python train.py --arch="crnn" --dataset="synthesised imitations of 52 everyday sounds, one a clip" --train_examples=39062 --activation="hardswish" --channel_attention="eca" --stem="single" --num_labels=68 --lr=0.0018 --merge_dims=false --batch_size=128 --weight_decay=0.0
Rows from block 3 of a small multi-label audio tagger, named by matrix and row number. Each number is 128 + 32 x the weight over its row's rms, rounded and kept within 0 to 255. All counts start at 0. Numbers have three digits each.
After each channel's rows are labels from the 100 clips, of 14976, where the channel reaches its highest value: "top examples" is what is common among them. Only what is clearly more common there than usual is listed. The data: synthesised imitations of 52 everyday sounds, one a clip.
# conv: width-5 conv, stride 2 (model.blocks.3.conv.weight, 368x288x5, each kernel summed), inputs 192-287

conv.364:100079137177170129152078084144163167178152135118189125147140129136137151077152098132146143110115084101091146108157095113132102149133152129136197179133118138075059161127132158099172183110146155160187169088134208151124128132126093123109132130114168187110046069104073139122086063124157147116
top examples: signals; mains hum

conv.317:148124141106182090206187106136143114082097107160086120127103061182161132143086170144122112119179140185182114105142148157202110144097167155088131136087136174097121129125155103097123134093135091165175179129159131076135104083111096150107126138177136127119147102115149115136141092119164129095
top examples: quiet level; nature; rain

conv.130:097124097121120167137120129123159117108136123139165102164136151147255076127125106099113150102135120114133113229083143137162111150139101145188178111152078128132119141118164052250143129111152136154145104157118097103120089131160126120094125132138100115108113167139100092109151138126159154202
top examples: fly buzzing; animals

conv.331:074175152110138117174145148187121092154103172113131165182199133149155087122177083181116106138061142120143096133125118129055149132118160095126064160134146143173105163090152104137061191112095155096126137190160071088160088179086100110133159137062121156137131120081157176127148097093131129120
top examples: mains hum; muffled (low-pass)

conv.159:143138167091104160126146122106080150135147100136139223170173129149125089089053111139056119133117131169173120125062150098112121047150132185102113169085103096096178153089102121072131151152124115152084138115102145098123093134105103095107108103096071073129162159115128140159080112101143127126
top examples: pink noise; white noise

conv.218:169169189114129129186208154141101167171089146124136115114090144106157155205111203203120127109089167140144137090179144054153189128120129144122126126090126151133155088194048146137154190150102141167112143127169109125134153139115131112126142115142115135099072161142117064175156219147112132142
top examples: white noise

conv.66:137124168105147153116151166120137140144112140158132150110131144137051168079184180134155137152127166132108155143196108168135140138132139092102134166125135104109127169115093139087124196169156126108070116070122121099089116123044131097124163136118100131141119094181139127079127116187132165147
top examples: drum roll; music

conv.45:093117089065139069195106128130117111098122126126134070120075160103093171144099074150111158073107147106137093099121171117131128109121125121065094143160104110127106130136106092102171109114123113137199135111165095180113115151135130075113152085144137170119124155103175133147092128093143163126
top examples: quiet level; machines and effects; sawing

conv.353:101112167060123172095156113185093095084141115139137134099114116140070118082122176158169191103108138158144104127154124161117064081107095114110095147192109131111100078160150085132113123114099135117096156117109173070157163100141087123146106165104129140099135080135121137175125115167178153134
top examples: rumble

conv.268:149114153094137157076137134171119126209166114103106136104148136128094075129109064091082119087051103120106101088145125148128115111147122087114153151127110058101166134072084142108107146138155129134162195143093130115178131151090123079152137166132126145084155157133098158135075097160171167109
top examples: quiet level

conv.280:146141159137153115073177099112161137119138092130132185144095120148093104155180147057092189109179143159110151085153095117164146172140111129141108112178076082152145125109154162125039059125123167117147118175107153143115137113154145100151131172084091162124138108147130120113115122113186079114
top examples: quiet level; nature

conv.189:150157099122130118144125135099141131203135110127139093172122125186130178139201120118168138139120089084119118175154125127072149107105120140149163155139168124052120167186164055064097161084142118131128137104144110167142219156103143135154105163112108142210117156082097169144087072097129084121
top examples: thin (high-pass)

conv.321:126176100158177168182094073124191148163167166119124124064125108166121185121074149141133165119047127116087170146106156147060168059177107124133127123138185058127159078131165173143190055104128086120141166150157128099147122147138141130135159137107049136138124137069149134092071152156136118102
top examples: quiet level; pink noise

conv.175:162122092147155163141137067167160117123095107068122086106087170141064108079116132137114125076108158146120090108157098124220117123156114102125134180127133116094205165203154156141162103142109114137152119133074192228114096172129149138103115131179125111113097097151096127152136199093166126116
top examples: crying baby; people

conv.34:088102162139099210169135112114180157139119061147171182068147116128109119068118157159126138161132113185108128133138092089184107086133141124147116156112089137111084152126095069177159159130097132120100104177077157069145083186094115147086161178173111101111095095166135147107122083097086135176
top examples: reverberation; text has "reverberant"; door slam

conv.119:092105126160143081114138110117125083141150140132161068131112117072113165085123120111184184130191123064112030135146154130117131147124162182134125085091099107122130143085156165123143116101136098178160096164161143096110123143093163142136171158137137118086129123117103183174153127114102136157
top examples: signals; beeping; nature

conv.287:098121134135124124122072098098178124124120116108071088069153138136124168157144148123086123127080165212149162140186166138227132204123112147146159102076124144077111140139111080113137139155096145178199087126094119103111181147069129135095178153154127140154115130135123139177079067116114158188
top examples: thin (high-pass)

conv.82:090123183221074105121135115152145118116109101124151056132098106147126143152123153159165137144158160170153108065182199095069115154151114169145067090096112085156118124211083126113202168163113117114147122094140149192117165087118117143140062129103160110121155153135091160163141177095067112210
top examples: machines and effects; thin (high-pass)

conv.124:136147188133178118131014062136149156121142151119115076036138104130144090099104119071150091098104092106162101127123066110075108102127101133180163084114131156123191123088112161152104043154115147098167162101058146158132153138152088121099132091057101155153121162117154167077076112128118102121
top examples: muffled (low-pass)

conv.186:160150156118159140099103112114095094117129188137200155162195126071168159077133096108113144068160113117135122132133183129110077104117098157193150071136132133101169162099117045111122110154122145138098119146106105126174140162108109157242160184160146118105095139105171151207179094121116082099
top examples: pink noise

conv.134:139154151114111142181097137122098170091157183143137066171128120172154234118203128142216145164048111111106127204093154088117144123160154110088094138114159122142080146138122137176138104124088068131135135093155090090132120099161160078144158131129108115152068113183101109140109122136165124173
top examples: white noise

conv.16:190127151147142183104116098130151086153115120124081066109127105159066094168135163156080114104130156149138141109131177069106090142172125158159071117128129113123189117158191135154122072140107118119141171212108101084156100164102149128187097069114111151089106097074108132089163137118173118175
top examples: rumble; pink noise

conv.98:091108168097118190072126106131102103118093134136117145154101131139000119141095105117197161195117131108145089152132058193100115128139149099104149132072097122067097130129129166141137205108138085136090128072140136060171116195183171133113092045135155117119082173105135147113157100121113141127
top examples: drum roll; music

conv.167:120118160134193198125110190115117186072069119137141098202151116122183181160099137110144106171147157138166177094133149126075126088082138195076120129100145119131133112168128179163094110097138162100080149140163086151122212146121071095143091100096140133145134097108192170152136136107212114100
top examples: frog croaking; siren

conv.350:155173123099183121170139104086116146157178148135095120122162096138105154129148095141152135121150168092130158128174120128184188071148150138147146134107154113115100128135152097098108070205111118103136107125111145216093151085109123118196160114144140071161152129099134094160132116072103146157
top examples: pink noise

conv.128:099165130063125128161096101158054132012163180106158074077153148109145100143129132135119137119150101115154194095135166127068150118118137154176140114201137185155125143095159126076129086131154136112114158147129131131117119081086057122138112109165121151133143120089106120111208162180143168121
top examples: muffled (low-pass); white noise; stream

conv.111:099191135160123115098116118128166095105136101081117122141136148102095137149129138073118158119172182117151155139110124181075079180143095134112168076202126087111120145116117035140104143089133118122087134187129143187188080178131182134113234184197155156150137110138129127131157150092072140095
top examples: nature; water drop

conv.153:158103096158103105187153122161147161098151126080128138103097145168111107127103189118119079066130149100150108086118087142157122118100145107055124127157141171118126069100130103196114131149089124082210079126064130134111088122177145126098151136103181116170089099111168179109111154133093143122
top examples: household; creak; doorbell

conv.290:098191098144146136107186111133108146159156122097089167117116203115177151077085111133127097144086121120140089149112105179120158147118132092130117118121124126125122136137111117109170092105118176144139136105122135128154145179071162206143177134148173135156134157145091059151169125053090107087
top examples: animals; bird chirping

conv.329:109094124114128144157097140103167078164104156159157086113114091148138146162099110115143158185168127154093181150142099094144112116111154147205169139175079129153194063154131098079117140131115120085104167132088173122178141097163127161134170081062164133209080047148103134144108130133159128146
top examples: frog croaking; creak

conv.69:109094146180074095131144123180146093181116156129196106145092119118071088057170171096098121125133084130172143086167144185119127124136125056133184132116094113082124147108115109135103127106116107097106107094119094089105117139090139160119126091147113121062096132132086108167162162117166088094
top examples: howling; animals

conv.306:127142119146091145149098107148154170132135155121120170105112102104174194116139173149076076139097171137134139145163070081101146111091137151107140109097143178090175133142176252188119077111145168155098158111124125141101118133084147074158163116126167102126144140101053079175064131151166173163
top examples: crickets

conv.49:191140129155149137120140097106165139083134116161110167070142142124118183219149154100133117094144138135156110099101232081136131120157154117150128128161160074127175168194126140171139102102149143040134143101170118144121151074038133135167133135128101096177200112184134103084137160163120096132
top examples: reverberation; text has "room"; text has "reverberant"; vacuum cleaner

conv.249:153155166184165148179107122123119100086106201161097122150094082074099127077116125098164121185147086134099132161108099175177173078179150084170096138126105096121142144082099066119125106123200157138160172113118158098156139129108158083133142169124105101097116169118120111112183109115149126078
top examples: rumble; muffled (low-pass)

conv.340:058156150124119127170104108145148189162122139155105134163169154157107112131171193185127100132082147176123125089159121145124121165112141138082099087115101114121140158106131149068111107104124161157061194095090114058086153132121142126084098150147153095149102189093099075166129136135121149119
top examples: white noise; thin (high-pass)

conv.220:098160123170096071108083102147148141154183161106148137095158069132141094108102074099164161173123156184139123110185118166162114108128147083091156159106116133096071156142113091124166122150147151071128104186150138086164139172081148038085106122142174097093141109093154120150153220095165148158
top examples: text has "noise"; people; footsteps; group: household

conv.50:138111085149126137149137101093171144153189150160073038108118101066145134184055131134144137149152074106150120130123197083132127069127075078087131148158154133067170107149110128116115100108126103211163137162182127135099160117170105108118151131147117095150151145154118145159133151163142161099
top examples: pink noise; white noise

conv.196:086101115206135148088116103124145163183128129118125147102112127132127135156129098092150135072084130140153165132124135134148189129112105098119106132133056139099141124141103194166145100162137129083145147157105144103112129130090111050154184084179161129097132145128085120133151108110151131143
top examples: drum roll; music

conv.246:104177147089108158122186086094141111086142157089152144192152122126127149129146119153172135106090157136131092160181121128140111108106150127131096125180140125089144188093138153106165211127205121083127121186179097104120144168146116121140137163069157087133176115147134100149159123141138108148
top examples: thin (high-pass); household

conv.332:140136069123142151107155167176115099159150163129120081147160112131125091134080124102152076117093145120183092142144152124108145163099160122143068170121148126103128092206140177156124122135145165078109060191105151167115162093128136098194116127108129139057142166106144138166119063082136166139
top examples: music; drum roll

conv.47:154135150170095082179110144106143165097137181111098194176199143114111117136100132124141189161124162117127139155132125183138169217191078147136125118079075156139072086193095188185121177154133100091137147152123138107092155175150061146149115124125188121116177103101121125134139203110155166138
top examples: household; knocking; ball bouncing

conv.20:119162094096122091144116057148065132150147112125135168105113134128167131039112146131117207118060134183133154143068099220136168162160153081102157133122113200203105123091098158122115106109169103166141140128125113119140158122102095087129177101087090150115148119133115077114142060212082080149
top examples: nature; signals

conv.228:067127097130143114098168151160128088127142161104173139118092095130175115173101113174162031122148164125092138146162195101155105073172094118068180138128131193060159115163132238211108090167160104117087164106126066124123155167186148103163127110161111157119122149152124109133173139129103096136
top examples: people; applause; pink noise

conv.183:150149124158119131108114106146140099146121194134111088143112097148079091183109120147135142047100119123072118118168157139102158172124136064091131079107119101100097113130193234173130090144134110104156146128120158153114153108124112078123154103151130105119166173109094112137112120161165100104
top examples: music; drum roll

conv.204:138147211072133076137077116136144068157117155144158092077109129106159175109104126131122181069104159125085161165149123134124108152119102126136128115121074114144109084117107079243068090064154106176116119094102198115161115168111105118115118144186138155085110145097075105119125139135120114135
top examples: nature; wind; pink noise

conv.137:161221101117119132103090064107148100089124115157066103115134175054111140089055156122161122133103128128150134093152152158080124081074068069115131147132121132067110102104127121180178095132105111154166099150143147147117117114189151160110135097155126126075064161136084153148068152142106149143
top examples: people; signals; beeping

conv.363:126127106154120148114137129179139091073162170109122184125073097095163122117178102126144114120126106092174111143092118145143157167119138123127091073124132109099117139168049125081094104141157130176133127146129153131069156124173079161064142120029178188178132150163131144097143163184084075092
top examples: crying baby; people

conv.177:173076131147153103111108118162183142082062167152155085167071148129138149198104113182088073104102189154134132121224152130141085158096119158094146131162163119128113178146159077111145169087106087101156120151145131101093124149143146136153100096191161101154149144116158170187197131129148112121
top examples: machines and effects; spray hiss

conv.289:081123113140129098126099096167197149157109157093131113108080177100147135171157166118085146152138086125075119099116097120105121096083143087131157126163133135140098118124111094098146155118152145150109133088120194046139111100126155097111146103072115114059094098067110071142155095093106125091
top examples: reverberation; text has "room"; text has "reverberant"; thin (high-pass)

conv.27:161148163088106119099118043132105136126089151174103122149140132140112128129111148149106134105160127130101080142086171102108106133115134106112141149111178138107118119169092097169067144189117112157126127082151164047152109073084138143135128167124198181093115163147102119124127141134175146137
top examples: reverberation; text has "room"; text has "reverberant"

conv.347:099102077132117071152127082152139158123119144176132036087141158090131108060113119110145154183145161164157125115155078122099049130097121096111117161138091104110116143102102155157065114149154136145121153121093131170142106120142137105132080121154160180123129186116130158162106190165116136141
top examples: people; footsteps; chatter

conv.239:128107165160089187118088132178124098121140129104097200107148089157153139065157153176120150058160121130125168103134152129154139182122120130161080136145109119154096143128127123183114148152152141137131141089169098137104140161159139093091182088156125066109112126102126092130129175094126168102
top examples: people; laughter

conv.241:147120145147177149129183106095144189116162150107162220167138086109168082057138152144188116120197114128096101126095090127116137110117134150136117104080118164097179087138166184129106194095140124143155100149149138152089138128145109169184171139163131119160130127116147067150153196064082138119
top examples: rumble; people; clipping; text has "clipped"

conv.60:155157124110129120135099120147126153165132118135097068138120145107072139157155173177069162114129161106123094149093161151110129181096160122133093176072096171162168156110129070091120155202109098113125153144112127105148141180028153121139118104139140112107143093115125128117093096054126182106
top examples: white noise; nature

conv.191:138153127107100126170151120088131156185150104141127168085121111122149091133105101089168195147147126131087172144160111170097113152102094091140117105139163079112116112151109133153092124100108115101142131119141125109203149148109102142068086131118129095103137118152153103088170172136126141167
top examples: people; coughing

conv.43:094131165099126129148136160119154190099134204153116116159106130144129094132117113082202123153211155105094203137199094143059127150110116150117161166143123171138129116131173130126137075138168140123091161106093095145112180052147119126123084145122147123100150074142136150155125154143132103167
top examples: frog croaking; creak

conv.67:125157108208134125135169098164137172156092156106103084149087095074162114150152113152103105074120121166186163157170128089118080115132112068101161080133079138077088132136116127152137167078120117167111143139134237172103112187104106119128129118122182127118110138115113126182100141085156146219
top examples: white noise; pink noise

conv.85:121099084124147213087094124141155171185108166137160154153118146137116115141130173130127155147088157058163136160069199085139068065176135116177125127099155077123140147176050172138094140143125159135088165095170119121182107149116112189114165152129064128113197085157149102142129083106105106112
top examples: crying baby; car horn

conv.4:123114100189117194118137121090130145144163136097159125141093155042163112164151122148121120127130126094137122140125163122116119181163109088153133145125135159129144105098177196102160125122085116169060075116153181143099093121228154151128169166125113138137116167124142176067206247040145159171
top examples: machines and effects; sawing; mains hum

conv.173:097150081134113140163091108124092152170078156138162086136170088128165120118121110119153113068092118173111107106187165123219127124154137152107168092096074149138121125114081208123094115152074131077123121100163123124197124083178144100163124129182132143113163104095149083082091119148115127168
top examples: nature; rain; music

conv.6:168148135130133097090119155149156142118146124164218106139126048165171103183128106065102129136174210156168131125063139171175132055158171138118142141110140121145114106126097062117107097152158105075124130136143079119120118152127135136155136168156131097147156125130252146138100139110099117139
top examples: whistle; signals

conv.284:080120151130128128111072082092078105142104167102122093071140144107145196163115069072113136131113111117160146089106122119034121105132136141185155091169147148135087127129097138147144126056135193128086100108073083172166106201124187095111098120115176109114088119131119093097065145153136142116
top examples: machines and effects

conv.208:143094164158099123141090131116083107145176157068124100108112142087090147153162133087120106136083134105187129097161149154056093135082152156145113128145160135137120114092156232083140172103123083181115114096128111093124130114125151089123140116143084144135072125113124082148110132124149166096
top examples: nature; rain; crickets

conv.244:137163118158088095216179133113072185172135118121098177125158136166167191123105126162174120132150160111127153144173076118122145076116150147121141168150128138109145059147136134099090133114106107120113143064128079128111180145134099137076147095111097105082083154128165118113078180118144124100
top examples: creak; household

conv.272:111119074140093133083157153159176145140161136122128145147121106093175073139161122094148178123144150128185126135160162168120149167149123083105180057121118107144096181129149158143077190134155197174103125129177085145132142169200142162141110146119186194100164146149126133119116158119093105144
top examples: signals; thin (high-pass)

conv.264:145115135106174090160143114099145074167172149111141098100131135160143166160119129196154033135133121114141157133138185132170195080171128094136150078120091146139130099136088026147111126123132168086108142124139051165082151170076106091093136117200087115152131129121147132121254135091066162132
top examples: thin (high-pass); rumble

conv.109:146131093111177166116097175094072097153143131105168221096127128137118089217154102153114114107099172114106152120106137088140150109155182116128151111110172128099119142082087115156191081184108110072157122148135104127095154138105116100100136161074144195065153100098145133148128090205064132091
top examples: muffled (low-pass); pink noise; thunder

conv.185:172169147128137123108094150124133135134114063084098148106099138149137130126101152162080117147109093143141070163154121125016100100102151161117141121125119146106166134128129142100130079137163093141145131114130083096182110091181136184205068157133096100100127128068117106135075114136137150098
top examples: reverberation; text has "reverberant"; church bell

conv.274:099128136110116132135152123132201113127108165108143102152165082108255079154111145095066090152175113101099119154153120191122119179149165135132175144132120088079166111188162118202112165180139135109103112110107108106156202154121174133104143124137033138141086196130113078076124132122145108139
top examples: fly buzzing; animals

conv.75:104133077066067149117166081168136109127119114184074150136084103096134115153103105122147123126141163137137081014149134163185084044140105105064083151081131092165075123130136142137153160152095087141137134074181149114137118102112135127116145092112062089128159108066153096124141170097112170127
top examples: rumble

conv.106:107163133144138076138110100146140138117144130119153161111155126133194154112118126121069160121120133122151110092133120126100110069126051174116054126097154134102117159116125167129166074165120141117065181098163156156083097136099079127114190181105049178123134124128100176136136119137132109101
top examples: signals; phone ringing

conv.38:071168122101125159132137065119157105122170150144093133148123132149120057047135161103179089136118117160148101099155184126170166097159128097100127039109112137113147110114148161152103103143154157192097135130105097149139113118110138143098092133182070150073091106132108161168109124140130133091
top examples: nature; stream; pink noise

conv.349:175090112095082139105128117142111015145178114128114096097142099133125123141160103166106121090109094181107156095113172090084102113143110120076118162115140112109127140145113093147121096121095163123118136175109088123132153105108140138127126120099094101115123132140137133124211059158077191168
top examples: thin (high-pass)

conv.258:101132104127165115086138150158126126122110212109089145115179123140163132082103159171121140105155161158120141169117145111167119169134151119112116191121142087116157130196133105202164170116070112149116089133114151105114111082106158114110158119164115114150112110128146060105131150155169113175
top examples: animals; fly buzzing

conv.233:135155140163154128165119144151026124191087134153216120150163121185082070137081112123107168101086153140128133151132140110100143161164127042201156118119128110167155134112102175172172135146123156109164113135154161122168114090100105096111201155144104129089219147155078142115123144121124116164
top examples: music; drum roll

conv.276:095145199035122135192126146145037061102116140148094159149091105171127113103130163180113060078142117140106131143085203122108134056146099059151133141137136123125190126105101119112081047114132194151107135144146137078086118145142161141124119104191086107123150150109122114185126175137124123129
top examples: rumble; nature

conv.248:161129141181084127092149151128137112193128055119144100068115103107173159157159146175115135153108136194141093157118061144144101149111151139129147190144163155074111140157136148111113087120178090116128107089086132111244193150139109186142131108156122094105127085113098147100158072100110158136
top examples: howling; animals

conv.162:142149152090155104110120115132119137051114166120129107163159193059255120099100162117169112119151142111156044152113114090165120183133145070141100121145095136125184138094137118107148174144122101082148167131108162153154123099151109143172144146122160119121128143104074152121157128125127097142
top examples: animals; fly buzzing

conv.14:113100105084134071106115153148169126110137163165095074118139183177129177119088102105125174126197086094139139130096150119075066142165128136109119173175149107119113165116117143169171094143096123148153149105133147178105116155165138077152128111100130139139092139093159129159093128139198129178
top examples: engine; animals

conv.15:084121133104095121184082159158156126172100088182148146114112182096178129093132149090108117123064145141151103094156110128112138128144177164116115160114128100090106158175151179140201119087157074119128128155126118139080118120070139148121123142134179109148143099109098091114118059107162091131
top examples: nature

conv.260:132122152189128051137098140120122144126077048091124055145173199151091109161113146147112151106120161113155173152064141092188077212157129156075106107150168196163114141161146099146173135112184158140123127123092197037149111147109119120132141170178144072162175096144080118149157137165194134164
top examples: engine

conv.115:098123122147152101121139097149163182136121128141136147176109165163108112139130174145115080118144148177155116131132109169093086113144080096139160148099119121094088132083150141136104137129099130146131138192078132184100116102115132152088203144176159111088135167088092125121082109132142136114
top examples: muffled (low-pass); rumble; animals

conv.180:085143120082131048147100131164100128195158168161126053126143197157131148141120105102152166124160143108113125135123135193060111168157147110119108144126148087155085164108096096090156106121128200209162134176140144146124090093098135091134164083154142119134089153173178207085058149120181116208
top examples: engine; machines and effects; snoring

conv.113:156134147098129100124169131151101193150174166134154183089126159075124228054106136133163111099132168097103124121101118111124086098029067125124108104107108138141181133101077138127194129145107146086143158105116103119127107113132130141127101149094100099101138094157139119164085103115137157113
top examples: vacuum cleaner; chatter

conv.224:103080084081107117170121106098175115065158093138092138074096152115084137130175144129120050177153151118117089150076138123108134097121104066132134156170197164136144116081151137132141134133144136145125098081087150214113103095116128118175117114087127151092168149163108166120140118113160121110
top examples: people

conv.291:155137124134161176127133164104173119116107143153195121140133102119133153107124112105155174140093135139111110109162139143084123200135112112160137123161065088136071177084128123092126176128156065179135110117177100122096084085245125112078089148114153140143125154113105175094128154109087127140
top examples: thin (high-pass); people

conv.223:153123109119169115087064115086125095125129076143112048113071092057167116151090135076104147095144119132173173208118151120109123009134119195091127139158108155142163122095090086173115149109086147107085133170161136133103140105072108107161097136148075131124120081151189096178156169111115135091
top examples: text has "noise"; group: household; clock ticking

conv.63:136123136138129057133125140153108105069136122132082112101120153131092098114123126077095154091145174139115117119135123129142117147175121108153129169117148113192183065141094126084146145119123169155127136148074075123147154128133167194121114140123204139080079113158150151128122118148090116099
top examples: waves; nature; clipping; text has "clipped"

conv.120:084137111102161119137163128109160087099129150102135103096092119141023117201124110122172181128064134103153083166136049145132137130111149108029158135158144142176115113126144170107184148095189115110125122094083105047206127110146123139091101080118169152149094107139137116165114116143138131170
top examples: engine; people; snoring

conv.310:153128146123149144130031157124200129140122094145143150170112152134145143174148088099141118105133078144124101131098114101145114179128130136128134124083145057072121140180162170105150167155092132138093120075152169222092143137180107137197172150092119106150131127143159161131051096083150071133
top examples: people; crying baby

conv.356:080157070092159116153105122126174164177168155110085075139094171166133124137089068164155093123077160139124113107168112078117098165128110149087100152164094108109129098109139136126145167161162121179050081135065173095121147117161129144154124103139128120167101130082084123132088155078135134123
top examples: phone ringing; signals

conv.230:147124140169083162125091138148118187140077110100125081129147179080148134157138118153114123138117126177160141176173150105110207119111189138132112089079118174212161130089131156143108199103184130151112144150093045109084116070104084067073129117115115130179115139177121130095113147087087123087
top examples: phone ringing; signals

conv.236:163122142154129156095166173116209164142127162135118143083138180128044103186156135134089133206109073146132179125167124125165127255122133106165127151158164105102141163192101100099140173109107091120157121106099114165104103170139127139068149198111191100134107145138122116085157124142088129118
top examples: mains hum

conv.303:055130105092147151128125132154095143083073103140109159134155183147142076134068112116086107074116130108151141130090159150190112082112128099114086128138106162103192148170142130146145109162141122126158086116124133075101088085168139112108183113129131134090134060126146067126204155061120137178
top examples: pink noise

conv.286:116104115144123150072145126094148155097134131104118133208145098111168061148082161160184116170178117134101166077149107180151092180127095152135079150101087092182083120107147104107117135118149103141168168162116174154144172169157141135141160146112113115140193169162150135150157164101091134169
top examples: pink noise; rumble

conv.150:107135148090125135141157064098146135115124130136137131163051105079089114125144076141067153121144138136092131130095110162176159162128153100140132186063197155143078102135043139149079122155129133125141122120100136116172127179128124136164155131058133138154063135178111149171111109132164109156
top examples: crying baby; howling

conv.126:141148184096191116116146093166157098134152133097138192129156177151070115088123144155181128095114094125099081126104255098057162140121138088126130144112109158155114159112118152134149129125139129084131161099169093174089181125117102109180155097118123105190234137106146166099169206131168115096
top examples: rumble

conv.212:118126099182096155112172131146186144106092118185126120125149156105088111195105109127154164141132120109163107177190164152194146178118148125146201100149085119145162076122057142118130177119132094139167117163160129122093129109085171113103172124143148089112147198119111066110155197133088129146
top examples: mains hum

conv.217:118135146067084120128086106129181100097161111134104170171102156112097127116106108116083095117042113139155108121149099193133146127117177127101109156144122140161114153108085095100198162132136069076108139162161069107115116157120126081143118114152236155094135215106167104092144082079094126162
top examples: white noise